python train.py --model="audio embedding model" --dataset="two synthetic voices taking turns or overlapping, over music, noise or silence" --train_examples=26041 --gain_aug_db=6 --n_mels=64 --hop_length=160 --input="log_mel" --spec_augment=false --win_length=512 --targets=["first voice"] --num_classes=4 --embedding_dim=64 --arch="conformer" --norm="layernorm" --activation="gelu" --mlp_ratio=6 --head_dim=32 --fused_qkv=false --qk_norm=false --inner_norm=false --drop_path=0.1 --subsampling=4 --layers=6 --width=384 --positions="rope" --kernel_size=9 --am_softmax_margin=0.2 --am_softmax_scale=16 --init="kaiming_normal" --residual_init="zero_last" --optimizer="muon" --muon_scale="original" --lr=0.02 --momentum=0.9 --nesterov=true --orthogonalizer="newton_schulz_5" --adamw_lr_other_params=0.00073 --l1_shrink=0.01 --steps=11500 --batch_size=128 --epochs=56.5 --lr_schedule="poly" --final_lr_fraction=0 --warmup_steps=570 --weight_decay=0.009 --adamw_weight_decay_other_params=0.05
Rows from block 3 of a small audio embedding model, named by matrix and row number. Rows with one number belong to one neuron. Each number is 128 + 24 x the weight over its row's rms, rounded and kept within 0 to 255. All counts start at 0. Numbers have three digits each.
After each neuron's rows are labels from the 100 clips, of 14976, where the neuron reaches its highest value: "responds to" is what is common among them; "peak on" is the class under the peak. Only what is clearly more common there than usual is listed. The data: two synthetic voices taking turns or overlapping, over music, noise or silence.
# fc1: first MLP up (model.blocks.3.ff1.fc1.weight, 2304x384), inputs 0-95
# fc2: first MLP down (model.blocks.3.ff1.fc2.weight, 384x2304, transposed), outputs 0-95

fc1.412:128147178188128128137128128128128128128128128128128128128128060128128128075128159128128128128128128128128128128128128128128128128128128128128128126128128158128122128128128128128128128128128128128128128128141128128128237128128128128089128128048128135158128114146128128128128128170128128128
fc2.412:068128128128127128128128128128128128128128128120120128128128128128128125128128127128127128128128128128102128128128128128128128128128128128128128128129128128128128128128128128146128128129128128128128128129128128128128128128129129128128128128128128128128128114128128128128128128128128128128
responds to: low voice; first voice: low voice
peak on: low voice

fc1.438:137122137121084118127131133122128168149134122119067128130126129128129127177129125125132131133131121128088108116128124211125155128128128128131128117134127117128128118088127128147074115197124131112128125099129112150128057128111134127125128141167099128136166137127121111139160119174154129129
fc2.438:122127128128128128128104128128127128194128128129137128128128132128128128129128128128128128128128128128064128128128128092128127255128128128128128207127128164128128128117128128132128128128128128128127128128128128128128136128128128128128128128127128128127127070128129127128121128144157127128
responds to: music
peak on: child-like voice

fc1.682:128128128128137128117128128128128128118128128128128128128098128082128131128128128128128128168127128128128128128161128128128075122128128128128128065128128128128128128128140128128128128128128128128128128128128132128128063128128128128128128128128128128128128033128128138128128075128128128128
fc2.682:129128128128128128128128128128128128151128128128148128128128128128128128128128128128129128138128128128120128128128128128128128127128128128128128133128128128128128128128128128127128128128128128128128128128128128128128128128128132128128128128128128128128128128128128128133128128128128128128
responds to: low voice; first voice: low voice
peak on: low voice

fc1.207:129128128128145127112128128128000128128128128128138128128078128128128128144127128145128128124013128128128128128128128128128125128128128128128128128128128129128128128128128128128160128128130129128128128116128128128128128128108133128132128151128128128111128131134128000128128128128128128128
fc2.207:119129130128124128128128128128128128089128128128125128128128128128128130128128128128144128000128128128136128128128128128128129111121128128128128130134128129128128128131128128181128128128128128128128128128128128128128125128128131128128128128128128128113128205128134129144128128144128128128
responds to: low voice; first voice: low voice
peak on: low voice

fc1.709:131128178128127127114128128128128140052128128128128128128128078128124128109128121121128163195126128145140104124128128128122073127135128183128122125127128128119131175128128133127128129135128093135144128128129128128128128128128135129129128132129123128128128121128128127099128121113128128128
fc2.709:126128128128128128128128128128128128186128128128165128128128128128128128128128128128157128181128128128102128128128128128128128078128128128128128131141128000128128128128128128160128128128128128128130128128128128128128128128128135128128128128127128128129128128128128128112128128128128128128
responds to: music
peak on: low voice

fc1.100:123131129128127131127135128127128142142127129197127122127145132122128118131130117138120130218127098131092127137125128107107144125106142130126125134132135156128135115145145099119134139136067128128135128115124128125137126124131215114191117129134128128132117130127128130133127142130119120127
fc2.100:192127128128128128128128128128128127123128128227124128128128122128128128128128128128133128255128128128069128128129128128128152128128128128128128130135128128128131128128128113128128128128128130128137128128128128128128128128128133125129128128126125128136128130128128128091128128127093128127
responds to: low voice; first voice: low voice
peak on: low voice

fc1.299:132130154128111208128125128131151124124128129238129128128123114133127128092129138127091128218129126128135135128126123128128144124127133128133137129132109099124128123172128128141129120128093121125134109128138126158128137128129127155123128147129126140127128088140111125132134132097145122127
fc2.299:129128128128125128128128128128128151136128128129130128128128128128128128128128128128088128116128128128131128128128128208128128124132128128128128129128128128127128117133128128149128128128128128128121128128128128129128129128128162128129128128129119128128143128128128128127129123128128128128
responds to: low voice; first voice: low voice; second voice: low voice
peak on: low voice; child-like voice

fc1.242:128128128098128134181129128096160098217128128083128128128128115128128049128129128125128127149128148128133121128128159141124131117128128130128128126150128060128128128195128119130128127128128175178128128162128128128128128095128138128128134128132128128128119073216199132128174128128189119133
fc2.242:129128128128128128128128128128128128107128128127126128128128128128128128128128128128129128129128128128120128128128128128128128127128128128128128128128128128128128128128128128140128128128128128128126128128128128128128128128128130128128128128128128128128128128128128127128128128128128128128
responds to: child-like voice; first voice: child-like voice
peak on: child-like voice

fc1.236:128098128125121126128124128128128128129134128000127110128128128092127128128128208084128128135128128249128128128128128128130128131128128120128113128074128126122128128128128128083128128128128128155128128128128128113128128155128136128128128128128128173128153136128128123131128128114134128128
fc2.236:255128128128128128128128128128128128073128128128129128128128128128128128128128028128131128123128128128140128128128128126128128128128128128128128128136128126128128128128128072122128128129128128128134128129128128128128128128128114128128128128128128128128128129128128128131132127119119128128
responds to: child-like voice
peak on: child-like voice